Weights of a small image embedding model.
Data: trained on drawn small creatures on textured ground, 2.4 epochs.
Rows from block 4 of a small image embedding model, named by matrix and row number. Rows with one number belong to one neuron. Each number is 128 + 24 x the weight over its row's rms, rounded and kept within 0 to 255. All counts start at 0. Numbers have three digits each.
After each neuron's rows are labels from the 100 images, of 14976, where the neuron reaches its highest value: "patch colour" is the nearest of a few named colours to the mean colour under the peak. Only what is clearly more common there than usual is listed. The data: drawn small creatures on textured ground. In brackets: how many of the 100.
# fc1: MLP up (model.blocks.4.mlp.fc1.weight, 1536x512), inputs 0-127
# fc2: MLP down (model.blocks.4.mlp.fc2.weight, 512x1536, transposed), outputs 0-127

fc1.249:167130081091145107143114068077113113148168129118120147122113111123143126109093157133122121134116146118173154142091142153145151159160120146112123147142118069125118114139127085115115154105095114103104107133127130139114155118147114130133157133133139107098128124103139109106143139128130150102098139071130141149137165162131160111092164129126120120154167141153139140121118129171122139101123
fc2.249:099103110082103125105144157148186115110144163143148130124112159144115130111140117146139107143121148147106108121156121133129107112112140152155063104141142167166151158121083152139097097147143145103155160104124123118119104150125152156132123095159152103159122153088112143123080121113097119176139073127124132126122086147158096149116167098108123090101134171128109165126155111139119131135113
patch colour: green (72)

fc1.436:125152146169121115112110121133149146109093122133091109124096124106122132189142167168121114128115108124112116153137155121069125113134133056116187133134147098125064116125137105109153121136086153125121105133151169109123155123129127102114128106115165097145125163121095133128111093118157112087113117113105142108144155127071100159128154117155150139146124145097135133103072132141152137142096
fc2.436:095134141105122155143159109124095096146158137106148106131128150157147149165141101176119121110122138118119127143128107118109103104123114145132083108114171123115138154086114119123121159105161110084161122139138087097119143144119126112122140133093126142134119116108111134177166099129135156134124178103109196135146157123146120098120135104144125113166157112147100155137134087085130108120165
patch colour: white (33)

fc1.301:134134106133184090120141128124121121161131160128108147134131123163140121134165139118129130155107118156178100135136139089081154138156128137114129144131122129084151110136098102152130094127092147126155138144147121188154127117123107095113137101107088178125138125118135109186101099101094103085086119135131157140123160144146180100141143127110136148100152158105133110098095119099140148110079
fc2.301:103155127107096131082111151095155142111119101120145140158126107120128112127136142128123150159158163167142128144110133148118122128168140146146129116120131137151126203125126102141133074171128143142182154096108108091077072122118146140162109143143134112103125182134123097143128138120143124130111129120109138095106094109095066145148136087099120119089103163150143135126188098087134168155130
patch colour: purple (81)

fc1.88:084140099104138180086120114121110148140102172143169132149131146115122144142141118127156090152135139129126151112122164127060153063166106152101131116079128112113092138122129116147128113151128119133148135114069112144128087154122112139131128108139129158124149132078096127088127140135149166146137084142118117133081139104093114105140152117128134134149123117125185083133101137102127137168136
fc2.88:131145163109156097108158201150141119128097078176110127141151134129107114169165116099112145114133140191159118118150124123123076125129139111129145137139173118156165131145134077154133133151132173090112098137146170156110163122124084148150081122110117129151141147105125137121083137097159096137159134143159131163156151072162140147134139121140136167120130159112121110093125121133125083131144
patch colour: red (54)

fc1.461:079174140106119144133148163119100097161137156116138097119119168142120139131118122117128122149097105139113114129124165160129107117113133123116149131161135106121120119138102098120094165119104130131085122124132166106148122161111158128100151133090125156124116109124089135092110107117157146122096149086133155161094124099136152137094079130112096067120132145136114148137174127173157106155082
fc2.461:118128103102150121132109142158113141120115095137113156139143103135129109107085152122144162104156128157107110126140151134098118122082101144148123122144147155173112111134140167104116106146120128086147146130104130107102120146110127159087126133165140149139115099129139156093149113093121142145100133134118181172130096157132086105147116097150099100115143145095151099141157122146105167109119
patch colour: pink (48)

fc1.585:122120107106139106156094126142134123163106116139148140129135146132126137141140150117099120165137151123107135169121111078149159163136122169139123094129165112089156156122161128131158132163141149147118082182152143141148156095107141145150122129137149136160144141113130140161122135105134175064125148144120120072137121137112111081103120096113106132128138078100130114133091113112111093144130
fc2.585:114130148130107101126129111097163098149112109138125073113133102112149119102137144087099111114087104146116099078161149087116128147132131107139118135144159163173164120133117154147085134163164122117114146093120114152130079128095129103176150070182156130136085119148121127146104118156101146152144139090121159138105141131130134138143116122147164097119106138094153126144131114145122150110111
patch colour: white (39); pink (35)

fc1.609:089176170097105136190122172121150134103078100126121122132112108166128095133096101139132147135131094129123131119142161123143129117146113125083185125107115134098115112120110140149105132172143157147137056139113104076111152116115163130129142132157152123082117166122131136147105117110119113131158081158116083102133120123144129171150103156150142134125140142086119144128124139109139130122084
fc2.609:126148111118154129130145152157146145078150105105126098136119112146130118141137145094107114129107114145120141134103125121112121151133146150114145124131127107107147145096127169130100136176068102138194119146119114117134137153082158122122125085136082123129149110100146110113130139113114128131106133131127114148139142084111116165064108127100101105122141140145160127109121115135128152141145
patch colour: orange (52)

fc1.519:135136110089144110118115168130138156130126125136153104127084139093156136119090150106148123176123102105103125141135101147106164134116123183115153107173193189133090090123076110129103132119109128150144105191175146127122136134156136117139113113096111127137133155134074103103073136140127127154141121093138099122164128132142106138091114120091100119163079136182099104173087130114131124109169
fc2.519:166155144122166119119115117130134107144140130142176123160138111099111140143103145116116157101120125123097115072151142185130141103128102092130102142120111150158096095125112109140129128138117135139104164125095158129086167075138135130151119203141083107152142152153118079096145185172147157128120129127130087134083093135138129099149099114161170127101117134137131155083125128115167122075109
patch colour: green (34)

fc1.660:113152145130136158120132125127107132158167119152128160133108138111128142167119171124140144152122115156063133138131110172072102061161158099145095086072115124133123149140110122152138127098104113151116095145152129180140123161166143132137067148094114123131139104143116138141152134144125104111128151176180106148107129115081120171142115102139088129155107124089125128132152123114099126164153
fc2.660:127165119113101140163061121117107090137146140133103116146148128091098109135080123099150162119162110130123169125108119128141134137141119103099126172136121118154155101131144113124096149159114174106137152149129162086120145124102152150090188108149149124095134187124152150126118114101186109123146141176127174116119116131136143109170146152099158118116112129157144079168098135167156146089147
patch colour: orange (43)

fc1.353:159119166139138125111123142139123112090142116119126148122149146110130092109091154122119140117135117121128099130110124159168164102110097095148121137137144156143121159132134124076080135073144125110135128101145158145118170066143138110105148138122138120169098076127122123127107127128102182123150156105161136171131150087135123128126130106142148155141107108114153112157166147113143152130140
fc2.353:109126110130139106160167084125122141138127117114215130162154089123155094136128123100147160091118119116134123110139114139119108090139123195098156103077089114135112150172162123160128128144112136097093103138160145119103127121098133150189124100151096145178131148095093148184095113126119117122147127177164104079118064184165182147151103147123143112106169109107134110128137119093155109146160
patch colour: brown (84)

fc1.133:132114144115070101103104149187129108137147149127129149129130125131092136103110105135108170089150129163146125127126124115138157083135117092154090126138110118131133177147102095103084114099113114118108090130164156178142122146135115144099129129076148147150110149150103141093104131108123137091127132086090091137116145130124150119191160124122142137079133170098112108127143112130159128160127
fc2.133:115160076119177085136138130128125108123141104146137119126161102136127116180096152137135038129101139126108130080158120141120116138172112118088181100094109143174154105145118107102131145154095116138110120138119146090112151130104117147138103144137147146141123122112158153124132100160152119151167143151173111086174139104087151134098099144127160156106130136151138166157110137146109165120136
patch colour: orange (39)

fc1.394:099085109116106143101141143124119115138090089087116141172183164156152175122130163121113111123139091169108109097098148123134142150125135165062120094155125125133156078149110143130090151131092153138146135132103117163107109110101134110094118102101094128123163109136164095174121089120093091110126094126179096135164151163125153112145086114103119117105124133138148139096139131119131171117123
fc2.394:129162138137108112129121141087127138140159125083159140111156171098158137124132146132150173136114096132136139104086157134071123127084146100139114115116150127123144129123115173141120149096136112157126133109135115125160123141163137130151147157123132119139166121138124125136153143114157164119084119100110116108149099098131140123120153164173139138120176119088127129145071132127141153102123
patch colour: grey (99)

fc1.520:128187130100110156134123090162135067116099152118130117131089123088157123096139125119114130141125085123149138109113105075128090152112145108132126112113106129126132140126142119123133088163068146116135128190133142111133138128138147089108121147118093117125142117126073155151107172154136095143109213157118131114145127162152098157191097160176134159148141126147097123147143119128184113121156
fc2.520:109089106135104129117112144123119142140111135110150061141107177094150101110124109142124154126085136107127131140181143116104108110129161133089110118116161119120158129117113156099148140108129128110128099127124156122157144075138113141154148152165169153083147152149102107199136154071118123081132132162132136118134115143112089107071111099115129157117094112127135135108078143171106147110079
patch colour: black (67)

fc1.62:115136148192108101146120155141119130122163093121095115151143102139132137078104148141126148116089133147109143152136119135131108125142143157148131140119122155112130097088138159143159125158161144116142108157141114157096094132144143085106143159106087137118111085118119144117126128107102131153104125122086147109162092134167112105089131171084089123147109117138206151128124111099141118178153
fc2.62:139095106145123143140119122144149111127125116146157132126116141100134148136142127125144105161102147139121138104142185152115140119150122129091145132100117124126149164135116110122148052134093128093136112136125120149149144139177118140161160117081159100123160141112117101110087059142121130121125193142127138104129111126114140165109126123126115142132110146140112131078137170108096087142124
patch colour: red (91)

fc1.71:119164159149170138145123172133123133105132081141119115113156138147096098157136101142110118173105131144168130142141144155106129135150096135142152083110117144140160091152137121101134087167176109147088191165173126152116114116145111147102141132171140127136151094105098097110123101118106169152148141177122127140131146123103113140124099126177136139116106123135116141093138130140107115139080
fc2.71:170118087107111116145095124117137167122180154139111122173099103136117109156103127114113115140128118135091173142095098119132144106099103109166165132125098148094128107153122150093158164142099131113168113103161168117082143128127130114116106120083114098140175127089127150126151117099139158087118125140095112131137100099096102092112167125124117096146157146076176098140130150114147159099121
patch colour: orange (29)

fc1.349:095104135132131111108155115145119147163126165125147175167171114158138114113109114133104135108116128121138140097102146129102145125137112131146157128158067173163086129101120153116127167152121111136172102129107095098108150131108146145057108114109119115114140114132134130157125137159109086117167124092117117176136096073140180109129124180098112132129146111109115133109117126122124128129139
fc2.349:163115094148115134143143131165136121105124124128112125104118111155139138110133127118103162136140104113157175154086162109167092137112148119094159134098132131120157098118170122146128133084120146164043136157129120106108121147123120124088131168114183161117165165114090075100159138124153147137129132156135112146130134114139151113158109079123097119118132142152154145150134115141133145119120
patch colour: brown (72)

fc1.172:146108124110133085132144130094118205153102122142106116148151088114175119162205135114158141185124132138156133162112112142104164109099159072189102145142113138143126115088108135111115112131120091119134103117086139132108136118158131162127148139159144134143141122099120130124149176133072147095141163138190146139091156130095165136134154107132160113081142158121136141112143123149086098163124
fc2.172:146113138114116170083142170143116116089152123146104097106111158162131135153166138130117098110114132093070122135142117096128129174127147146116130118137116106114098120146148129132128117112144073125177144129155149110141169144133129116084125132097063126117100163111123123116110094130126122108145122131114082084166126112126118140120163132144146155106127101132102124132115126115145103086122
patch colour: pink (36); white (30)

fc1.619:134129145124104083151153145097128137156136127107146177135151189112097173171116160124117122106137093136109152126091129123138120140156185105078159150077135121123130151119093138120130128108152147076123130164188151159121095148162147130189127122128126122091144168165130109117133106110088177165131132128122149119104125085167112154138111139105128129112117115141135128113128157071133120142149
fc2.619:119145082150147113134140149099117127111108142116148104135134110122154124143142127129130179121112093164140098177126101146090125135158158112120123138142148094104086134125168129164145122103095120139133165128064134126099124096130122108191134170128113152117130107108122161112109160134106107088105110160114159145132124135161135144164144132149139113140127144111121071117161134100130139158138
patch colour: red (35)

fc1.513:142120109120191128127124095154091118128126123121139122141149130056136119149127173092142168138083116117107122147093120090110102129146170133092119134131096147102115131135125178144170140156155153108080136144126126107126095114126094095106120135131153110131123123186129123149139131125146128106106161132121124084123137141123128101134097131080113140147091129150144122143119123128115102157152
fc2.513:079162127108120119109092143147135102141119133130146124159097129112110164158132125108154104083106139146143108158093116116105138120133115153138120153110106104104131144073123120148143071095146159131118124121117162190130146114156169137134110113104148129115132080164159144132120109123118116108141159121134151129091150127097115158102107108093127126095093114179128150125140137108094151151125
patch colour: purple (60)

fc1.457:088122079175131157149138135142134147125118104126125168110138128147108114134175162150093110127157145072109134139140103119140164148104115158138052193144107138109120169104133123105131136150134160182145147147107126122164105140134156127155113179117136175142157109108113119166139136112149111174152100100134106191118150150145137077108144158153134127140091134132169086130129180111138125167099
fc2.457:117186123127147147142169082084117135139140101179108129119095092125111130151121167110158144114170132100098155084109129113144106081140156103133135099173159128179140138129132161118116132106103118124101124132128089126148148108062146113154124133131146097094110122133165126122162112163105108110100150163103106103109116121103133154079098123134125087092158099098089132112114149132114114148108
patch colour: white (31)

fc1.428:141096146145091098144128131155092140134084145124160062098103151069123170070133131114113144155098100095133112130128146140178124108073108176154093133120132163135125061151099147094136175152130156131149130150148128134128120108101148144116114131153158115155159140146110114138121146138109157134137126121123132103115133111133143133128120182133094135149121104155110118100096113102113127141135
fc2.428:110170175178142152125103132088147110163126135113173136095155132125100135124148112171128153144102161149098160153140136128123096119147118142114146166118125131114111117122123145141129128105111127125091155130175139125105113067135115132116118147111135108129131124114163138144169117110145118107126094152125097165129155135140136138123128147130156133122106172153131142156074125181109172124092
patch colour: black (36)

fc1.373:158127124130106139112165157160112153099182132138155108142157154150141091148118103132184148126158135135158155115073096092181116149131150134161141150149140108144121147134127090102115148120114128100142109143135126102137125130096113112177112089170150119166137114134115107154054136152137121121152150144055117112141148143088130152079133111155122162153089138124136144162140129117119100098127
fc2.373:173119150108139147135130159093130149182108148150123138123148104199160155134134132113159131148145148134122103137152130141132127101151100143119149164102156110118139121122120105124142101105152130110156136114150109112134141092168150091160127108138117127142084144141103107140146133131133149129161109091158163120120120174131086111098157123122128134098164134113156127100136123097173180119105
patch colour: blue (75)

fc1.462:104104081102155116143107111126144152124071137144117170132140153162111126123135162095175131127110107133103144163118123101123107172133145139083111098121143129148163113166137086151142127121146127132120142081115166137166071144120127122118130144111111136130114151134111171124120130097124150140121085143135120159135106128103150117136113120100153135157111100112136127122101156142139112130172
fc2.462:114081177091142114122123139169116107157131147089132134126130122158164143083112100102094137088137164105123141133113144103151152102103128111115166145160142157111089124128134142100091131128141132120147127177122158112167121130129128139154137175132107067131137162117111151151168145147141143113148116104144125131181111121134100108096107126104117152153153117047113120129124137166128116150111
patch colour: black (36)

fc1.248:089171123056151103094141163108122111187099162116145141107130094126120181137132106134098123150145127115134094138135183163155125130125108136102096123115091129107107097129121123148139136143138109100116108141125147153130148135140163182161158119125181156153190131113113132079148122081126085089106106125127123173111150152127137085162142128099122096144113116154142117139092127135158114119149
fc2.248:119127113150177133137131108164148088143156078121111111135124153114089110137127133094139115110175142135106074149127154109101143157142160162193127114119163145130082124158108146104120143162118137140111149124113154134091088165145100134074131149149126149134114103156132140124125127140097125149154170115096087150113146148158188161123150120137112111114186126088102093100151145132105115114139
patch colour: grey (92)

fc1.720:095164133124133165137129159114098112100138157151122134118093139181137137127127111132117135126110105128137141125138147112146089041103190145087126140090196084123111133143134134102139119136157122119144141126110124145128112160124146158101115119165096151096131099154148152142074165128118143093102104123102123121121100156103130128133139120161098176120113163129148097101169142146121117180109
fc2.720:132131121119119112133096138168118142126113147170146131114096160117112106107119133102123113126173109157114114156101113114100138124111144104120135083154057151140107140161119116116121156138119129113169139137076134098105083108081123119090120139140176157151145123132192139110149129141108093127148123144103115155137147098128111153139127143127120152100130124121138118091149082125103144136122
patch colour: purple (41)

fc1.403:129132162096118130143144110132115132100127137128124131150123162128105156089152148104158097109127110171100134133166114163129078136140093138147104128123123119072168164112095069131180087132138113132124177172133097112150099125112100116164170127186102098118127118100123131118122125113130153170148105122094146105122096141164156112133134068095107090123128137136122112145098140116133126156124
fc2.403:135143116130134107101168102112113111150116147127126125098109124113157105151171126128103129119152161125128127131155133123119126160112153130142137146146186113155118169161135106140140105114147140139122100110127120161169125169146123126119091092085120117148112091130124128142128082115127109122093096093150118143144132094141104139161141122125151151147153095143143148154111160084126137119140
patch colour: red (60)

fc1.224:097123119129108131118127129150130175119129116105122195120152109119078134157122142161105142140122105145120176134139120124141101127158132119137091159090130126130145153149145060122125125165177095121139098107134116140101137103145135111131098120137121118125108080113145122127141125119147148073149144151142147121097145149137152153114089180106097135171143126155149104122175110146127124151148
fc2.224:162120122113102151143124082119103115132126143179167116103132108116126105147123128136141137105103137152123161141164157148110140121111118097151111129128112114077146129121141131113117167156118165138147143141164081159142120098103108108117089116121115144134151162141141138152138136086106118164117114148105157159078138123133076120078123118103153105130102146126165157111084136086126109165101
patch colour: white (60)

fc1.633:103129109128102186144107097106114118105163151118134131129098164121101148134143135142086140127145126112119093095130152116085135105154136135170131129104117153124137135132138141110124125130146127143142169106150095136114174146170113184121112151114135139141100124125135146155100147151133114131131112090144122092139155116131116122135123115147116175103137119176106128081118120164112122126136
fc2.633:140144131137141157144141133113067158159161108119111110120126157141092114124184124094127104153161108128127119156131139142114112127152123132090102143143163110124104143160134150132127111157130124091141145119088112181141137129120173086111119143163106137085129091118108129110103139134098063162138111151135063165143123102115128166116131149141123126139112142109140121162126110098111155129100
patch colour: brown (73)

fc1.426:135111107128141134145146127159127130155104155145108123164086162162101136117145138120114133100149106132139151119136120110138137084102124119099110118125130123131141136131137133146086105127111123142172092154147154129118086116083143132144122156145148121101140164186098173134133154152128135126163172108133136139129115124083155114161100149130148119100096117127162171133137116099172109129147
fc2.426:174100160104118137132128119116116146134173111069106084130151130120141107116101122105093135087107149135146074125115126150123108176126143127130106158106142104112131118152114121121125136144119138117113153126111122109133102060164103116106126109125116125153082118148132125140157130127102136147180113071138150140106133122161116134109115138104130135163116100133121113120135097147148141115110
patch colour: grey (92)

fc1.98:114152166125130117143152150132103125111126125116168096137152120142121138141099108153129128130127140198147133123123131131116134142126165157119127173119140081130135110138121101130134126132181110124125132137138139117126173121121093105152161141156158132106130085145151094084102150167130122153145139120179142110136134101137128165138127178135116151113149139130115113148150088112144187145134
fc2.98:158106124142167083131125128164107091146148147135142134112128075126156149116150124085109147131147117130124091109096132119138158122108118082088120147105102115136156117129151143157130098122141150102114114099179136098121110150125163096123131115127146156142138098139136129122143115087173109118118128139115104106106136166107106139113152130150107118063124129112128098151117152129149120099128
patch colour: purple (93)

fc1.94:118159144137153154116141113127118125143101126110110127110195147125111096161106115140125152116126081095113128146095121157110146108101168114111122121085155085156127080142104083115126113154152159127142137151104136114153121155118125095160108095152145071157136128146151164119153163110121103140136136144129169143123171085088161135142145128042123094132104114108120097155152158080102132125115
fc2.94:163144137176179151140117172134126130172107120154165119110138155193132162112106122148128135107112139084133096104162147119109103131088162155127152100128088074107110130087131138162101106133121158123106104109119158179121120098138154135121094110121116094116115131089122152147137143134148159137120152118120136161131100101128149124103086145133106131139185099120108135129133138134086115139124
patch colour: purple (56)

fc1.103:087093145135100151185144107091098107133141120123126136087126147164129124127144133157086117132097144081136144108123175145156160107109119142107102112121123187120116188132112148098093111169164152196110108126134106159136130159163110146133153140152127106125119109124159175119107135100132145134112084122117130136108123131101133086186150160127122124119127143131112145119107137131129131109137
fc2.103:134160130109167081134138161127174145130138140169135137089128101139110107097116151133113114137126122132149123134129117137113113149143181175127154105135148108145096103134146127119127095114125133130166101135148103111092195098114145130123136118143115079153144136183145155139123164137079119103171134121139111131124116125098117123101113147132123143116101089145134112063122116128111162131139
patch colour: orange (45); yellow (35)

fc1.226:100125149156134133107117120126137160121134177135128094131132172129117115108145136206119149135128157092101097062130125154099115129153099098123126118183156114132185132120159174115133139138147109169088100116125156128143070137094157109128137113143143149092111148120091138123142139170132121118096163108139143147145140140151122136113117122165112104126148124167144120118122161081145126161056
fc2.226:176122118106142128149091124113097059145111145129085146141101107100113147123092173142065149104101111104146148184114121108139130148169130114097110158116147128107133168121135104119138086103116117089160117089147116128141173123178131156149129104119121134156143163122109135096115106103149108136086167122138148141108139180119147114148121148122176120150130115119113159140162114164138120120172
patch colour: blue (66)

fc1.93:168131144095112146107120171133120111166130125137148149111171176100111131143106141145108155133140133117123198135161122113150131128136154134106114136158128131131143098144136070142138130142142101137171115124142161098108123115157140149144128125133133143142083145107173159148152111108153156168075158141138115111117119153112148086126092140146137134121097126176145144115146123125147145135172
fc2.93:130153080068141114117131109109115146091117120135103103105172143099110121075096111108155144142108100106098112176136157128125122133139160127160096137091118138100135102145081148152146135148138129144146144136145155143110145117132109132136144141122114131105129140109110130122155114129124148101142125136155130123081156125095139117083137132115131100126166133152156123112098139160085092139133
patch colour: white (55)

fc1.134:128121130141106138078130131119100104109118143129171139122109090133145103170137148152106143109091131140083107120126147117119116123158110126140154097128121130114133113133147166133123138155147129120145125099153117128156134148108152146110105125110129097091159129114128137144112088102125104173113143107124105144168122123137159106154125122146097117087117123118114144152164092138139128115106
fc2.134:156092114124115140149125138151143163130132153104087117172136129116142126078149148093122106141145127086150155143147154127125127169110151105145107129120136127132113128132155105114151111131114147104097149145108176115165114067102037156116132145168148126142115149164094129131126135134129116105120119144160139143090088092125124159105130132053141141109157143089146131118121115171126123154161
patch colour: black (48)

fc1.626:134123085178166106148118147143156134131145123118125138119118123118126104144137102108139125141102121096149122155097140124102111119127117164098124164133136124141121148135160074173145125111131120113111135108111125119130121127143103116130119101122149131127129128137141156138138100141092133110167150126130119174107149134156130137091165167085097116182104151143138120172118126150110104135128
fc2.626:118145112071112156132108140114145102138101124151134139109117162139165161142135129106088147100158157092126161089143098099103170079157102129160100101130120089100131088142138153128114124141168116131143124180101136161097130123144141115150143090122141103135104106085122094125145131123124077110152149113164179169122112104102134145077080118128139131139124146142093138098101119118120180131122
patch colour: blue (80)

fc1.693:142130122149103104115156103154145136117096103064111127154133098162170101172114164146158156120116165168123129138124082139149110105076104110136105141124143092176139138122106107152167095120147156108118154161090078149127148110158143146086150112134076118113146080110168145128135122133132128145126133089146120114092134108158153158125129111157082150112101160128160095109120133097120129143115
fc2.693:160109114126166148164109141105109149128125184147116100137141153137083111144116105143105093112132084172122102111136142153107111137126112101098107093122174108151173130131116142105117078105124116135101113134128124086158110157165097095146130098107136164124149131173123115105136111135114113140122130121146136164143136153146121052172091176122145097122116082102090098124113136110178171090114
patch colour: red (97)

fc1.453:090080148166156155110166137086160087117161139137101177136117094136099141092126194135159141157127154105138125123075169094076154110122132135135161124097131125106139132095116166137160140117131140091110125168117123094137096150116133119117114109095123132116106140169146122182144133151120135117139135140109097112155116076149147147115148121107134126099109113134145130142116140126110110100106
fc2.453:132139093103136165171133123150103150144094116097146143125106129132120115169124130148122125119134140117122120165183124164137138121117127121121106116157114131180124141149132106127116122144139150120115162080101142121123160140113123141157114134097113110149155125148117177081121110155139102118146100122160141119098098144116109120143084103106084151127116122099081153162154091103127138098081
patch colour: grey (90)

fc1.87:145138150112056140152130106120128142103129073170091109105123085130162145166078163137120115146088123103148136130162119108134137129116118140095156130117106134138121098170133123118114133183177099137105092123130104056100107165121088116130120126120144121120181114121155131182134147104122102113120075129140115135113143148125144120115134135149134158123152126125109157168154125121180146138120
fc2.87:100170147115130115077163146137131127061158122140159120138114116131085120165121140119151135100125151128085136156142111118124124137153153104132124122144097137132161100070161185150139085144104156141190120134119131143090162153093112127145138103162122105148144089117153121124113153097091115124181116099113132153122148081128077138098110151123127132137140185126141104105180117141110129138122
patch colour: orange (26); yellow (25)

fc1.111:131111153144109124137095107113141145125107156087129125133159143131150145180121112126174161127149119102141149097090153124131092151109137140138123118114132101150130087116142132108105146129136144085156143192145111128132108150098105114092091141101078147113084150078173135122151176131116165132133134133128121093110112136122135164193153063084111116121150098116146107109136128135134140109139
fc2.111:128176152156144163172127099132172143135099143121098130113077156100139117152093157112174075131148169103110152125208102120164105117142107132134092095161105155131126138111109105123111150111103135129125124148099188178107155135117154150151121101093135105147166131130105146118103127114102085131167176121118089151104107148112141129138144174138134127158134139162148094132121106100127095128099
patch colour: black (45)

fc1.120:138120159102121166125173108155105154128156114103133113114172128122151145102108130143126179112138120115123128168171115097129111143148123136135134126085135137137116147161141108128106117114145108149126111121142118123136109181131134141106113116138141116128117102123120132129133092147139109137133147151091137112083102144114085125134094113137152097154134102134159119128093156120131130150175
fc2.120:143138130164136139139125156073175140130104114129125171075097118153115109127082122136147136135147134115173119115099086110134109123119158117127117133124106057090126128136125120106159132089129126153140131112086150134168114129136153119112140128144147107112135134152126120136128109133104142096115158106097101135118154124144134171140136163142132131109145119121127137117112130178122110162146
patch colour: brown (68)

fc1.406:117141110092113114155150131133124101120150157129143131091123116158123154151112136120139066134132120120123168124146100122113063132085125160100140142126101106151118132120162139143113127081131144126135129145154137116107103100074114102125157131179167167143113119124147118133131136178119137177112092107100095122107125163135158101127140142143164161143125154157095124140103127114153094165132
fc2.406:122156132093172154143124098120154143142118096143104112152190170120083118138149167158104109149136131161124132161150161134103153113142149117134104137142133145154124110131057109128123089135102114117167114096108077092113110088125174145121151161123107143152151131098096153103146146102152129122126120155164160122115116130155162128142137136108154120133099066160162137125177116142126144117102
patch colour: grey (93)

fc1.260:116177138126124123133089108126108119106155154125149110129118104147121081117127110113100146105088126102080131133142120114142140084112138093102087124098149112152158092136114091156149165115134118108162117110119097138132100172147127158124070153128153113149120198137099150110145111141123149095152166151173113166128116117116152148147111177140130108162117148076141088089116112151134173086103
fc2.260:105109123134090120155129107154122113146113145135118124133163105098131154165149165133179119152118099115105149142132118143134109135130096160118149146116117132162142159119139173155107142122139141151126121131131135138143148133151089134120124098167154124128146098121103100072119106119119122088116170148144130093143093106129169101127113175096112122126103108133076139193145159101151139110121
patch colour: orange (37)

fc1.750:127156115145157152103162130150133161093151140102137126095142130126164098137180154111141111141113136151135116120152098123156146142148149146146113093134131090125124134172083102119112104138155154129084138134119150131141101106099121111135097129067102125091162119138164102200096053107158115122134104147095127129123125122103126128121157124139117115145098133134102112140087117083114186106172
fc2.750:133129105094132092108131133098135102127118133142185125138132120093134131114139125089110120170116129133171153116108110132143069130139121130117123130083127111090119160150170108159154091145117087157089108088126165148116120176140135136126130099207153160112093151140140167133125175135117094114166161087112137108131098147111074137133107129075117138123142154091130122114110128101149152131099
patch colour: red (47)

fc1.632:085080126106177117121116139157160178150123116161106109087104107135122126137121115125138116126108165085122124108088153137140135147110107124146113115190150121125093078116118098106119123096107168108144101137154112159130138142169129124132117145095122148098139127110105106148153155110154106148122175158163110136168156135130122163172129144157150151090126143177149140132152153131118166111130
fc2.632:137166143147120153105150096116118118083143123147090157173137121076111111149182172144169147152123117173100145106146129098139170114158162148148125164140144131102138069148092143145133170174136124133121149156124123122115089141135149155132119173157106133136100186145154110135122123154149145100130036132127100113138117087113147122082090131122141097114156128126126136115140120133114125123140
patch colour: green (34)

fc1.255:148134091124135112117121126092151158129128156098094158114124111160143116130118137130095175122131161172158124114114136138128134146161151123134145124159059131095114098159134105132105123141138142101125169161110159141145098166125133117134134113160182129151150133160117140152162146128138126137135154135164124140147152131150114142154175134146108079149120136197122098131108131165130157141134
fc2.255:201068131103160147129151099176173112122111122112094099128084124191126143090189099102154107138092160151086129132094132134106114105117112130128142136155154132134117149140139123147134109106113118146141121122101115143112136125118151163105125092108150125083106122101145108109087113127121119098147118139117152152120138104159161132142109113148135167101157104094154157149126111162088121146080
patch colour: white (50)